config = dict(
    time_shift_ms=100,
    layers=12,
    max_steps=2300,
    final_lr_fraction=0.05,
    warmup_steps=230,
)
Rows from block 3, named by matrix and row number. Each number is 500 + 50 x the weight over its row's rms, rounded and kept within 0 to 999. All counts start at 0. Numbers have three digits each. After the name is the row's rms in percent of the matrix's.
# fc2: first MLP down (model.blocks.3.ff1.fc2.weight, 160x960), inputs 642-748
fc2.35 097:550502573408456530490566540488465421542457502462469553520458515449508449642489576469603449495407570410660493522581488502502377511455491478494491516402491487524439521408661455464486501524521472494557498452534422496493505427598461481508542443492539524420526436483466527561490530495524512521498508495445529518465542589434558
fc2.36 095:500540590511443472495447559521540602494490626473486463511418426399510411496452512487524634473515516566433531511479514457429482475504485518502552566546462465431454485427467601454566472553492519563541530580506505469489490568415550541573414501506430498471536446492489552477533507524539518443569541526505515450453524488461548
fc2.37 097:423549375498460438446459475529524513483499491477525509578512499553528541515583578513544509484487472411524479510478581593449482467435563564508430592467536418648522367362514502567471459538481464501594516402533392430491470386530442436458454543436482515431453447502414523579525556409492443514438505539532477541440466522548541
fc2.38 095:540456492478388432456443462415512423504571472488519552411510454477484414524531400498483505571471558454467499588488461482520428400520458505472468506489553486588538469422507517505528493442456478499427466532539570476445508511522520498459541655447481459452510370518530466523548511660493415484503441485533394478507519452478553
fc2.39 099:538534588452454495525539494529485494511486508487536558541491499460552575497544565576419542506470431554561394457478519477475523401527472611441459516515520485451544427506592460508466524524590512567423427469559576607479429486523536585493463494481419507521545493459434478417441589440537526543510489506605482536528483456533520
fc2.40 102:456448470471440635527468504476472619425532466450608474427411550485520509496538551438489546454449477494436524441505471514474549560446475487530396481533394503457454505568454554461460464493482522518402538506471529526561510579514537547435457519548416488444571463481507586497509456595433512468516447398598477487572451491482542
fc2.41 094:581492449396522478526532513531483550428596371477366529487463533527498480441484582522509493433456434443480506581589466460521465517519490491503461551505491528421438443444441503413517534451484496489466425485522487533373495409520563537477518492559528448523543454456508480584571412574461582462464528487489534428560516515508603
fc2.42 106:529502482498530442495550519520429490497593445376599434443600552522374500400423575540448524424467518486507491510425573597527514549533396471479584555428539538627491489497518460375468559566453461534498412495495463512554582581464542476531508565483541508473526519482516583567459526561488515558528561566481438483485587448462564
fc2.43 100:484463444368474483529536584469568477543495530460515586520527470407535565586481492473431486550488599506530465495509433539509508452467560470526510468532457461466514532418458533575474482425503542534440487530470498448588543489479509430490574563647448478556519429457576398559540458556506473537470524468438536499524606610608476
fc2.44 102:568562537570524530531546534571448480515361499511472480503565494505521529448474523412562555532645557471499526486495474447522471460579448539477531473523465484454490545517485443510484576627557456507524518515520454515520456454425487440485511416502516506475548577572485452555418505587485461485431536493543439505478560512501461
fc2.45 106:545530542458380484548464501507514503526499431414596506460522428491445452550490479479442436468581533505488541434482492492492420550567510503489488452462447570441480533432561433481540499504474559552516545458594549521434415535467509446500528433467570517537496474454540584557474503429468418473508485488583652517580569502537531
fc2.46 099:441591417532423492448516523552579438496572476497558496449519520556480484564544443445482568535362492466473463579487430550500512594558485504518565434488549524428469538587453573529516495574500469483432471504479437454518489499521588516461428468472563517567484529395478427546484466500424498460539467482610524576463571471531465
fc2.47 107:545498524469452427503524543456514471469435457538559519447490365460506639493463515530463521574523601478435457507480555478506572504478491500519399499519555434527528550406458577516519488509490446448506498508538368435534463510441541556496542462618534569460436500493485524463502514324512425468579502517506415492510502499594508
fc2.48 105:519542437424525458524552456522481567508502459484507478417534490504505598531445455567532444509499546490493512492507405516553454536539523440553387450418453495512538409472478489539515384490527550557485520554514433423491574575517498478539406465523489507451494509603522503474542483407482443545527432502547579531446537496480547
fc2.49 108:511492546510508562413462474561494525548345476536464447396514496456477378444461462576513513465539509501524490500542500440566449496506527450551507578614488472384499603539528484510508447426481563539467467505485495510503459442519480444568503505393488459420536506594526514533548528396505591451534462511506462499454486488588470
fc2.50 098:549382554435410504401508576469520566557470551516489483567448448571589469472570573485508496435513468498484435455402485471521480498517496526618461481502522502548535398434543522467503545531471436537425506484533480484505431495467512521422546462482526491568523584513465449500502585528512489471461620585475465571488426526475559
fc2.51 102:429559481629531466501531594443532424488403457465499554458524474539517532525473458477470416533359512495477579497548510507535456421493509502506543540467479428524520513572513543455506386504625464428547475583413475419503480445431499567486478486450515517485523517557563537487547514480444463494589525404543465479474439509473408
fc2.52 097:408552342523431512491491503455580558542520512531520517562480459474451499439486504461436493642583526475463536583495453465453572491534485468393410419462516490468518481415420596580517433566480442521459429473397472415454545478500496524614397558528503599476474440531450593525519527501576507579477596473507438556458426487489480
fc2.53 109:511519562360501518487529424469483534514401436520413497527572500503446468448435576506559545443493513525544564504500480590527449552497481482514522556477459456520560561495554459570483534529530470486602502505406444484543445491461482462428506425456482474482523457491577486501560492470516500542497555483472523432472556550466427
fc2.54 098:432386528478458547500511482432537513484512520501486496498501515511585435519496462591477521402540499475459510461470480546547440517490502498596418556510573536521542457485528543507463451470462451507414403526454485386566517393568578484447539479466534578505457591450419530474548487360648487536529509454490494495501441506480570
fc2.55 102:461452457561514504541525433510514467484503514452471432401454462519444560587617434425492439471448500507503502401494482515549484497573496522408460617465524531524506487548519540478514416417543464453435501579472550486387490475586519505498585495569527521525552508473586523440511504504607475548516535544481499464463544491441546
fc2.56 099:489487417422481460572550444602312499530546489527499597518518541459542453498432453471480458435431499441485530568532515538531453590490576560545564597544498481487555592434564511482435533452510438464395549467497557462573499479506541453570574554544567501548415672538401357534499494490561522514510487535452542534539540537581496
fc2.57 099:560419467445503555409524546526537512537445579504511492426554476410453461483496511476504565544497567537499592452517462561463484540459514557503527481506527511404491511527548456505505613505468473519486464468505404580532577435488520437440547481470546542510481587495448455553521493551484522497478479514538503503521458449389459
fc2.58 106:475501524490565486463470506502460447460468493501436490413562352490467515553490491553467458512524417534561513567590533447570426383575552559443543437492488577498555589511542435506475479514577503490509514534479515545448476530436499553591450476564422516508495495597494509424551500406515495470543467528565543462540525461565509
fc2.59 107:489423473470442478517492609428539530381556504438568525502478444472461638533490485530476417463566491489522533547550519413540375514488552449484485392546472593426461441448501511528548457513521468571482506487583508489578455472457541447493546525495492558475557493529539419524619511487457502442492522477482466554453490512558495
fc2.60 091:420521440485502480502445490488471564517515543606542498517570444568445564655578528473564541559435538519489536444525559545608570542449436545483486450462490515497462441489431596492490474504386466488410543507488518539526524533540449519459496450511420594536541451490515480425459439447454513439490516455545472541493529422485535
fc2.61 106:591441484470490558563461502535542467594424498453426464510512442441583561485415513536526489458437474406501493446451520542444510533529508554497527513452540605397546463450487372474489508504634538478490545569541514550449469520427570491470539485544410504499509463545569527518511489408551520433532521515455533553437577445490585
fc2.62 097:479532458493349517462514498472372458516464405502517485555552590441388515519459510591476516457552515491480562401367523573419602476554516444428537386512536545513518488511436495462496487482506563447417520505500536419568487510532470530545417584509498531486471491447408561481426536426515461576506535491446487484460429374414496
fc2.63 104:526490529431475595513539423576507487564461450435323415525544463522508315542453627436518503477484532404464510554526516505503417537434504571491540566423462533500500541477527531398466493444418464425584631532543579481439560538533496518487519524467425504455485491471419518470508508517448474503409467419469475440516551507438458
fc2.64 098:463498578500461449457480504452446422458435546463424477486507416517491484624556482492540492468510572430462509543588560516496342478408515501504506439458447512466474525429407414564478522518473561466600491547510480451464457536542513518504437582575450475507487408382455439559537520438463508505488454452465583463508529502551451
fc2.65 101:513484516438611595538525468504575537575539437482475512496509424553537510464506441430564484501581456544407563436431520504439576524501487482553534501477486486486468479535460492618491537502519513484507563471479553532566520521481480500424397539528500498509522511546515506585513513471449501396512487552552495482499578472499514
fc2.66 095:519351433452440471560508543549468473523402437560499469494530462570528574510612542553547511489548511479579544483505470463530540507488466538415535521425525557469448508540556457511572495510533438499507489480486467565472391507480508452432535453489476482506459492483511459544466391579509491423571539464445567464434500434488577
fc2.67 097:546529515448549508488423513548452546584517490522487380497504566528567555466497481504455504482507564547464559516572562443477438560488479499561419518522527517442474501478503386475419446571478526497611389457520456563465516493592573505585543417437567536499536531451507554429453499509483490459437517529517415449530487518474475
fc2.68 101:477508481507508546534469578499447564477572513486503573607544496459545401475322488497497439645398480540487508597608441542489474448421592468573562472510483423477535457415481474416433520486498443529493550503435538478544503457463459516449454501569549461565523604407436471410513611555483479552514487419439564454507442500455488
fc2.69 094:401470409560516526438379425471571536435519405525469508440502564452517462515507491545492551509469521530529537467520487559567531581542496506506521651479512526554493481465481492431487531515482491583525486499593463484527418484616515581557550472521557512542436525592466518555516487443495448416461664540539477598547512462538469
fc2.70 100:461496585442499536436539471542569513503550408520410568470577407511497469529524494488490545405481497532468463520620439494539497528456463473510535487439508496636475542514588494535499584571480497571498542409562531509424557432477476535553560483534463475503524443578491417533596480562453537617500524430459525537453516508576547
fc2.71 093:435453493546465505425505610498494554460640562488497502458554609474599596497604539529526519537452466602393463411505554591563554461465401450585407528437456559445502473445479591428443435500439451561519548521561373490491559551444507530528433391364516506425510522563526445418503391375567461533512534554486542552505498460497441
fc2.72 094:526476464537454505494513530486425497410582530498505541504501487495406563425561474396596464529592569562444493488548409498502502479544479437482450484526458582525437508526520557540511487561441395483514473464601427486531507500478483530464584446494473503505552438504593450507518513395499402482596485482381538477424434537526435
fc2.73 093:468539447553544494570530489514504515475499604536411430517494482449576403464438592470525491480435501507574448462504446521583396480510439467550504447516591546481468662534467534391465440520487459442522472558518474508603487439593550499518499421415506495567406480579425481423500522492446555530462554590509505585472545506445473
fc2.74 094:495558521488516531561463465458490462545561560471568504534549477479535615534502594451599558429568447465525503555485399360463542452538556550512555553540509483466539474473545426505511505521559495461528512445489504407359498493579445448469512483371476527472425490576394537480572444430539522533515448509455557503489466507522541
fc2.75 103:505455562459491530455552637495480508485474463496499516507547586481484490498467519615515402506548588613521539470461612545572341552515465388497478540566565497407477545465494454591347479529404473466525406483500513434601532522449563480427593458485563621549493480449564600525493465431480510481433608485572543490455456457480460
fc2.76 098:417494557441527443601470503629539530535510528492540520531492516440476452471437511467595539496549486590510524428459473446423369520420432457487507474566494524465446525448432466545442509460630537495526429577525507490458425525463486499493510483484416517521490515490475562436489503475539557480557487557512480478521557519578533
fc2.77 107:536486555412445476484468598503476471498440529536498490498532522480475477490359455572518465541465447464682559481521586481504465410544577496471469522535475460548549597460495466585497551526596393449511599454496454521539474570475458468430495500617577481547437515524465354434466534331494506482499525464491462497535441526584524
fc2.78 109:496478499502534503510502531486484470480433481589501430533480512498433354430485486475531418543576551527458584540454502534474471460494509502513568413528551541488527477475448540557508470536503456499554410530466506434577486482491502499557507486486508528556494616396489512546502605506439555480520547455466443442473404530511413
fc2.79 104:478446455472438429511407484490576494498638554492450465437445520548620482532566533537483483495458416509417585432524449404451626417541465568469474388582502532510393531495532400546556538446535503503518436549553490575472517490544510461531503559528520439440453543508451427442582460512509518545539514519543500531516442487556535
fc2.80 100:492513495558497496498508515503473476459446494508496491609491527550573520507508407537427496476507541520426532445477511578447501474516445563584590428513474530580517445566544442454526520594538466494544542564551526478487520576428531567523458473363505520459430594420452513467490502396450483431610504511399535520492537469504497
fc2.81 107:473490524538365617498454520466464446480481521488473514497536565493555386453454571523454515599477511495488520623535546597477453435492487498523473562595540428481554460496403488496442513502525470457514444511445534485578472437548493555510560532501579529509481514520391451476516589501478554484414466449558449618440416462604473
fc2.82 105:492550515605427559497463561506536406489337531564536603520433444495556389496407550557521518492419522491531474555465473441434530440478492530444509532509468608476531452494564538404539472475668462548493461509499545516590561586512469488430454458583474490549506454446451439389509576481487552572553528510494538475615516523527483
fc2.83 099:450463530441453460457527472525423528460528566470492539560492544515437620524504553478498547461477559491431473473480505512421385552481407480612524478571511496475541495529578490447552480390535442485510531546602476434542476428507552492466450491426475471418502590535509427507512486596508516573510537440393491521468473533448438
fc2.84 105:458507508473544449525479544402486515496641503593538495510515470522425588473615524538503459524485515503467412564564598558487456515487520492537483560499471539473492514490557455576440464472411440534466510502500486497513466577407462534512505536449451496535436507535451496435448427401567491458490505540515545518550488513522537
fc2.85 100:538542501533576566516467442525380527532450522524537472543462471471485522482474464577400469546449487507432475500500489433541518580545489562456510383494496461525406380430473570506405533517352465482460536497465521459532544497476575573549415487419525459534508528459533513529439466431409479393558479561540489540567472433427471
fc2.86 104:496538467495517540552515467524472422470510427505520472510482543431463595495574530520533559551464547473541490504454518548571493488481533492443551489496573500541520469397599568543480450505420420439523501530508464564485478453428428493579469479528454483506449501533575550584457554454534412505466478490469505487404491469467581
fc2.87 099:608424505537528522504418437511506449529478492551436505490439528535432426499512544478495469476524543575505576603442540544515470432493601481444521543502496548370441547568514501613597538540483432529560486476577535601475464527525474498522449548650493479452449388537492480572456525399543384492473419523564531461527421451492472
fc2.88 105:474545497422483481543580460528551537463450452470447533460542528492530601481563504432528439449424579398491514443483548536490509646529456505427600529503493547577562475543441563379500508581555539511541576487474522533534482518470492535530466505540476504561512483514580523435492453556534399517552505466399491426558540512491464
fc2.89 095:498603539505542507505487423460524407480456510500541497346505534469567527542492406479454463533520418470487555457479451438507535492593482428440527425467451562442511450518532417472503454467499514487468513501470371518472564515463582468444549478566481535497438614621501550529523513448439507474501457545449524551524442436474514
fc2.90 101:487516568517530473380486503503495342643380496508489539534483481477470500558439492451425514519503448589510464485682434441574426436515517421527548536464527499476450492502550459485487490530530482555524551461520473461577537517452493481482488566503511536514506439486461518441460475418510524541472549563461469498488522515578494
fc2.91 095:567441518480543487453449539508529556492504446474479450568573384531405566577550469526493405504515480478446519386534504480576508506544640441533488455443478390531444434561433523439476509497422550561501508576566565532493538494421453508490498453460424469467445500495571480393473628447585391505535501555562506415486481514388494
fc2.92 094:505542478485527533486486516530478570505431482468493542405526565504447446405537473537504427579622496583460508508495541504474504492456528492443458440489513390566506435459486487505518526536433550469440563641446498464548544454495508523489499493452609457529454508502534537507533469413484499502519525503425457506546402514485430
fc2.93 101:567447562511462526512501506498532535438439470450489497501573517471556507561449545432617528448451469537462454425550574515513466485431499557523549574478460435534492505576467548541561586549522518415529528434541593450563556507598552491581440524496571475482488566482375488529483454428414565615502504589463467476530462457505483
fc2.94 095:528495440512523545541526519547578539408509556497414515450473480546553606440545435537375543582567572455474494548450511435485590450584550470495410478520545513402605452548383664579469512511443465476452440479623447492424515560551557530450594547523489494370424505549519534455417468443448493499463573606516526481546515552407462
fc2.95 094:482475423542421460530432471453529476570543501554477519479436414468557517503590474496518445530574511496569508479505394538517524514503490557481477448521484506476447470487455436543510511464492524477536488439488413565556449474542499643489474497521487460432521460458451522521477573611525456449554447456509562476540536464496478
fc2.96 099:584543696526481606396450452500479599539504572491557525585552420452506416482437597592479499506477487425419484481448486449467631479553426504478496428457437457536543559514564452384529439524544547596478515476486444525493464505585519464477432467585502545368438518511510498504519476368514524529596448543513407533520507411424445
fc2.97 101:496509540590485473503491587461546371509411522428574535475568465563478444454339435504546483554486326622471571386485517412396527449574497398444406566485483453530548516412510473536467546462441469480510470475431519438466519528524520465534465521534479597524564473435519564487544516633501504538565482547510507508614575575504542
fc2.98 097:544425516547526430533488334420536548478453487436568465541456509534492515494583393495493583488539560533494479502525531446466565488427509455474452488534459609450493579517650490547512569550404547452575544524508483538589512551565505513477444548462482520544483485493544500538533487513476426539522472602485586519528447497506547
fc2.99 100:424430528592428451466448529461502453600430363364434362517507495468506368481440484493571446445467568402447581550557561509475496433522391569478605450523470568543522535527535442511486450525533568504538657537557507515469527415443461387517494474451528441451533516526540557470474573497470492497517504486486367428479521552473555
fc2.100 092:495477426554470546568519474439495538524473594540518466560512552535464468552521577492439428537512529526520464528460472473644493418468499477539504461534470598558485479518595564460485522563516430540566536460471502465497474499554496488437499500410563529500567454514473547503532472611414446398485505574544529491506492416585504
fc2.101 099:472551435543567439494522487489556471547480489503461509503472495478469468500468512471443432470528562565486549497451533485424523489505599522397528410539438503452541519503465477592468486470444531448463544520462486414461473506530410568514478452517426447441560491567445476459487465488526516576468559463618504491594492561537401
fc2.102 095:444468519446456535482407564514456434451462424461469489517482422392436427505439452416597594400430505505520514479491507552530448489531492498639565566502499430514530456516475484493510569491551493532491561443492542469569462446450417472461587449532478481501566466440466521473493514664516541426514442479479433470443558477456500
fc2.103 103:514441484503481463461531497498540515541542460527520562494521440427521573484638465503513467534512440509451492490485449464413474540535533456491470406485471473517457453415601543432474546476478451499408454567439478522460477515527452547435409387460467564499504482496449561427596538493459423468512509553458486415595530493496518
fc2.104 097:387513544521495568545483493533548534504498503524399452491527541577540439490513536457539508512475570445507474480472501481568420520432509494515473521482501541422439570437459435422487540536472509467501505467372516544460444506543414542532505464528490457485450477492435584531523586516524426512476502488532570473491462556514571
fc2.105 104:556476557402411557544518440574467581443422539506436467456586572551495593480524482499496493461517473511460516557495579474515403553511457519525509515524543552489449519464567417509560493526483377576545506552438535524413486539464467469532550500481546525568549502531507505451515425392526511444555427535494491446461555580476500
fc2.106 100:536572361486540410557590444564409499494442524470491513471492537532465564465614387517511532525506592508474473482446506464542481486566471433538503501602450545615561569409527508552479532528454519570485501442506417594593546471486503446577571495505429521500523486494537455438540485423546512513494446551462521547459520487451627
fc2.107 098:514452618555506570483525492548489515525448425496515481522554553522467459544507491529502529491406534516569510514520508552557499456489524522575663493518640483496548447438490456407508570485525551531451486498501559413448489466518536513513479444450545487409539502535499470551522414542531532395481531518452474476436602390492513
fc2.108 102:416446533442420554498480562496458384478575529504555451471448546537508580449577499466471501411518474452481479531560588455417567460532523526432562631453566546586544464527432496407510517448493452444476462453460556554488530585508497498547579488543509511437514513510455475514574535496505421457528505519471560488490461367519531
fc2.109 105:608524460503464507506451505493509508503535484478613534516485418469524533415541502494457423465443547484514501454529546528437422577399451460518486488520465432461427515484440533599454470539443540460504511518414615582532503522453580576469499501586465483429549515460484460450496520460550434494544473447544614518542511591527519
fc2.110 099:503520446522535475458581520473555475485568534469531498593556425481394423518632496497473448534414506501465485473530463518484543594525518479491473466536527490473487464378438619613488510434390465570398396509474407518498421496493478538438523574507469492530527526544480366473532513506527513527547439487448516543571379542442460
fc2.111 106:512546453543421485409484470557551552529530470463552493480535544589524560501530381551557485385478506586566475581467482536592562520528515497479515537567558418487540507498446434455488478523458596495477497525453489494482521542533409475540522503504458462587445524438538514555456534472486476524579442456476523496518409569543441
fc2.112 098:494521459551510540568505560492490522511580465416536525451434409484464539457456543507497540459468524486527448507621517494461565508504460484458475466523553431414399491619491628540587499602531511525475587527547469521480507498422552462489496587484504501500482535507501475549530503536501463402461547557486562467559571393471472
fc2.113 099:479511513444473516505471515504510462494385483536567485459461511548435536443625535541422486467443461536531425479369415530444608534485487442432558369531470571591455516597430527532513572490569487428492488501502519542426527524444565484543543562407422462470522553487504517468476623391492431421536443550442490442535489533498531
fc2.114 097:491506646533503526467531468480499536469440521479432539519510479437499517497473501492474515465417517481523455559495465475462443326531445494468464529595438478540534511466624539515458387559472448555464451484501466535496532546523552523531486541499424573445498449554419526433548541480530555505477487481485410559496424476471514
fc2.115 101:536488451468551608543543487552478383570487436530474543502475506535556362518462542573413449492550573525614570466592491578466506423437513510579547544476468412531468407462455570454511441515493450521511518486504540492545497435526495499444457580549523489500534561519435340457495457600418487527477487549476475486598590537528613
fc2.116 097:547529547409530485585522517493504555566460480497434558569502510469525502594457516475444472517377503488424574527564484541511400440447540459444450524573559460428558532522465537424550511536487484518477468591441537481426494551443506505467510429499456566533553417523526473468528507525596547552447533547507577510528467560473577
fc2.117 096:495429531540576542511462498503481450507524470413470496503512444496492522527503527491524463410419469539490473462487545530481548456528447528468484489512445401456478510485416558370475470525508563561569549438514500569609453539471463536434516472416525472505448421460490525529499567517530472551453543405430514534401482454617499
fc2.118 100:460553496524565517550552456519473491476577540481427523496540597505529611510562493500449553521554524529429589404470441539548507610513526432472592525515489589504482514551533518536549486486479463563382513469482503506468601544450553547420502521484501506443460428550508550540431511561428463424505467453465467589536592447512444
fc2.119 104:505473525505553537490465444507479488533443497537532479549542516464437555540550436548469527322527513466448496430436583564418524589432489592512494478464531392620456445537463529530479467543546537509448506498449435484449577560466496525463484461504440574513589463525555536483491555538482473469523551495446472411493506507444510
fc2.120 097:463552453602484491491482511499516525525569478470544526469494495383501434514440546532358461550414548451481536514481494498533440514646487483415476464509490553457607501410550482536489495493469534519470560480478500465624545598581439483475457487618540512522461556531477502420491562488455504515493444504536496517467440533501480
fc2.121 099:576505492452581435501558471488497554407454464521487502466463462519471554430486509477561427465534486462519526487521575481509441519551495543597503477473508502574587543487508410533535458510580564551504550490505475516494470486496586558492540442515548551455526508508502541537491456492548490615398462582465544488460524559425459
fc2.122 095:428524429458523506574515459539464583454523501501450540512479560498497534542436536504503424433539504534570531493465559497502465548507498628595521420556473521451497528453514549536505508486429539582399554485457445508517507497519475556432472517431411505534553558543472465512554465462545480515408456528446510431512494471451421
fc2.123 100:457550477469561505542506451483523491614523558521446484442509431518453526530513501497522495581434517461512583645586522528515451474496555505513503552456555531492494519521481482479425461577392470479434525471478488492487526430369566509512454477586584434422555502464458520436524521548403369492494514491508465534504430577464494
fc2.124 100:487494411344547527569517490576550429422516505508546542530578551535541602472459501448435456587590509526489567496382486446435569668529533584492535480514514498486486476494520463592447578446514548498464559445490416505479549501558418585472507548444504486462497538466546448602572556509438528462536525544539527530537565458488535
fc2.125 099:535516598445472563546489453472475542534529496538486410478488424504397498614524518466522513470475476558596492490484443592538495476484461404474536510453482424485477540523462545472496589516512498418421512455400471449513576517482523611519478479417505384478469527571624480399531516408570514510548531471562482525517544458529594
fc2.126 093:457452576484473491463514434443560555479489532540537496455562510564463582454543459464442455438505526523445395501531456465444439400510473503490495387488497427541493463519485515516498535494541456401586473501520463558461654511495508604505554547517520620501436495479506475433593466509527533519489516394529554527495402454517527
fc2.127 099:438577406542550520470552634539474545460467483465479542544542460472487504559505543472475440551488503504409522498494492597473468412482533529522422388627567508499496470593492538575509529486415580406526519546514431546493424598469607459576544371465610379523579457440589483530435481620380435540532400512543527489464471513537472
fc2.128 100:491521607456494451451516465444462608573516541441458447500542523476467548517493455485492541456454462540543511535612336549608571377594521517521596606515483425542526520479534505440443563526554473413548543406488495448482513390487462495523468491464526548465472473513550485507560511569503586549515519499521463504544545529487410
fc2.129 102:514531380481481501511609513543584466533464467496441524571448484447430462510430453568518458475484468412561554581464496529507409535498479459472550391422473482535502438452467413437459534481549474437528528533425518518545491538497456470515546561533554570579556471455486587567584535613475499532508532475529470530485486514459467
fc2.130 100:492510548542497499459539490534594454486459465524511493542469518558506473442481532469511498544478458564498518472512518459396494501451518471464463458499385528404451495441479507468635564502605552422527563501506526556513609509566468468421523517573509503494468504513398449577541550541458469584482560516486439459533464506552556
fc2.131 100:529454496448484480485539470543463502424574447521497480472460492429499606439543506530427443549570478517439484489574559384522634600578417560570483437510529454591502502447496492363535445430389567491490434524534472541485452522531526585441480532493538457504494492594460577500536482497467455395547516532497474468483496515494594
fc2.132 093:517464441453493558506522499525579492506504438574472467490541370522488599487560461543561514485413490459583476464504509530560507535588443443421466671446485480601564467525509459496551511464468552495498541462504426504492529479521456425476513521510475443496545498518524454494596513619486361533458570515421471444532555472489346
fc2.133 108:565425428522482470523514500518495592517583541467521542449484532451563427540592493480511559513407515511464501443520540599560436560489369471551448546496510464480488483509499546463544468470541573502438517458552488512466476428435492521554481397493560517504536592519495499504471480377577523505507601529558449516486564523469507
fc2.134 101:476544537647488546429501532526450501525528523407449486506515511453413458550492529519503507565454461422495529517435518440482502497619492469570589521517537525577458581544513572540476503443539505513393460543504434396432472556538439505484438460432472471443423472524437496507445500525531533492516493457470431527546537540442542
fc2.135 102:547457506481497461452514559448542478548519498454534454460519478433499449447359479539585524578547431505435505564515515443487463452517548525528503516526468430451530501504472525589573566488469507509463480492568479486519497484567490494383462480566536473536435522523436439541488493514486471523546554567517572494505531516538553
fc2.136 096:572472422505549493469437480415532506484477471587617490448476547520447563450589480552459518470545524482521418497542504491543484506464454390529462497489487567463516459488479502447512474424517520478539435494487405545488537548509373410540419531606443483581572479487572511471479515568425498573508442470488524515509507483512554
fc2.137 101:564484381446477364522501503466488554546503523545514446495467467542480477486434585462530511588536496463553435526513540513488449532472492578449577576616477462483509522586439498562444571431427480469506550533416523527519491538515554588559518498470484538454596521463421425509507526553443503533551428518478482552509439472449525
fc2.138 100:581502486414529493524459520484480465373431528599517553539492502519529500492394543576606557512533625499493507474558564424469507534495495485496502466456484541456484479517437475470515568440476450514476429489474522496426484538553456480476473508494557385612486462445510405388583516605511596485473491528555503543573501551618459
fc2.139 094:537483513537463555463511522476567456472533520546526502464538519385508410458473557525440463521501533500467485485492441442316518459465444428533471440495533503575543460524542547488577483525633575506459560446509520469413509435489400569530420505487545581468499482425494461503448479562496629458503485527433487503550472582456522
fc2.140 096:517540554578387557442468476474544463589555554601457499429500450521493560460480501533482512587614479490419497514541551503611426456558521522515485524476593459504438462389582427504498467482592483450450467509558403471533518485454516521492519509533528379466482521498430563416538546551457487563433586553509395459518431487465437
fc2.141 102:481556515499533464450530433586448480444479480494495463482465495539505531563626464492587576451577529597492422612555465401490560522537467536419598506515429515493483559528447608439470470429486538557494420409482483457436492456495476492516466510529481499490552462567548429463683518626446526580484484523494472551528547492551543
fc2.142 108:511533408401534543465496516543494547502530467571529603560490587409527402537459510470487477491476521489543502581490459564547525495480554481532547525416573467508559501475553514515532475524572530470443529456492531482591565534561443462421477514545506540516555522453534376519536423527523531562533503491535503525574427431540558
fc2.143 095:439491432449466399453427504483386495526555542456537491428466542431497474552431499518538402438602487507498556528510491520565605556515458539541505450472379555438508401437474432469444498495514537527431439497534549584452552527495518493454612535537496492459484577495525473486454456531436540526489555520548537451529551477502429
fc2.144 101:489468514532525518529525522554503535487533505545498460558472563480542457516524542504413534534397588502520502489477478512539589512505418511535610497558477458623549393464516557344442525499517453562512462421495489392547518522549526495478423465544547609575461523485519495416400547582453517501417432510454497531455461572482522
fc2.145 099:474464551574505577514507513521393460586454516536459489430474527587493511547378523465565492515500533520500591452624521573423531458532511499524517553478465483464521418473483514453552580489574396573539541560445478555513583492554413543421514437482514478489551572495454582484443609507511598547618473455550453493477446438518625
fc2.146 105:477462555474518460441442376470545557565483590495445525564451580486506619465478513473436469542452487504509531474446531480562468561590492431482539514485483546495470459522471463470392519558433552554512434557461438463488416563492568444525535475466486646475534414534459608496479465537515509446464484561581515608523491496447494
fc2.147 105:464513428481539451508470404472519501540449437553499469513515406524430564495455559484530498487478436486483504541367507374427497532482434475436480535406519439410432529457501523499526478523455491519470515511512496450493510451521482566531466550533516423478582517478492572551537470572538526526503521476507459459519446530424478
fc2.148 104:497487481409492614388486575450498471516590473537478616467543604548473618431581484432508518467608440466462474480350488476484572594484504473555526469528457545601593445481488452432540481445452552475485523510464472582540510527490406586424439474496418501477603547554518531463456519623543477485490466488558460512429477494401495
fc2.149 094:481627554486497512407496417421514590584465544516504504448556479516494519500580585415512441462523454466453413436478494456547547485428495483556509572577484413493481541490502477435395439542519502501452411543543432490490473515575481535566547460510491610516483429413511514516481475510516556482506427487486526505473513493494504
fc2.150 098:455518454499434534487444515548516488488455525489534558492515427479534454541506435469431519536549437467413473458535414467479591561500582505510526446464478452476582539392558450522550427541445528441576522535464466463513559536454572478410464494473526455536497509512535495454494488502465483474528410471527489511515556450450516
fc2.151 097:413575455546521502552509520513557543563491426481508470551611467578497475520567506496534487569455455521583550445457479496472544520527456521405508460460497482538572420590689520499457483438508544444556555473395498458507531494437484432453510488511513502525439588509510507578523475545518527458429470573445489496583528443502448
fc2.152 095:452513531542453508502520485478489544441600504527562480471624531498523592582553501558506478340554463544469602446420480585430628611482451450547514439521500559508491412550500514541503401451633636516500517509464416512579497518455538525585484521453394531502519468536518516476377505506453459460476484496400473577463431404453454
fc2.153 108:498509429581471505501495529546398585531508571506466498462522498510513529399570483479371463449448464539478461536468497485525514525525474461453509430466482507570504486575503656489529417522531436449457460520536489519400500606503588440564462488387512495491549543404479543553429441581514503443563485498480461481508522439477472
fc2.154 098:485514569477459496525419536482428435497489506444477471575493452495475460480440529466558444545473438537548511545514512512516453545494556487524482529532523554451469543458522462449543495553552528477585477438450501524461533510510453472464502516568447476509550519466530423462483545595490422412498537568574501486574551611580574
fc2.155 099:500453507550448529517450464543518468507602493517510561583513531439456426431524494496462443541363524526536513497559444382450566457385500591479453511569515495543580494507491514445478481550423463520533463439561389378537498456505547472562518502578460447542558567375355466575491467438541537523486470467475500551527486530580462
fc2.156 095:561499518440541459561582443482462509582495435512483452430482540536472482478431466485424524372482452530504552500393591516534531569521464521461611420524476470589463463509516508401511477543493575493463480509412500514525485461550567482458558535519579537400496521481487509457559465555468520443600490573497501449503520455388606
fc2.157 101:477453532548612553548468527541481465464523532460515491468519459606448470456534565509461463474509498500466528472530478512528495530531541504449546520531543531487509493419452531579461516537572473510521458554515520473503504499488503565523554544436417490494497480449620487440527545494478498500480564520552554450530491432528484
fc2.158 099:534493541515519476596495477491489552492503488482518479515462453533407536540548516495509484515542536512576439454463489486396563503554474509364603481498502496537435458503448455462514630444501499487463571487489496541487521465498533492455415489535517444552475361434623449515516493495494478513466553453477551474486534439508515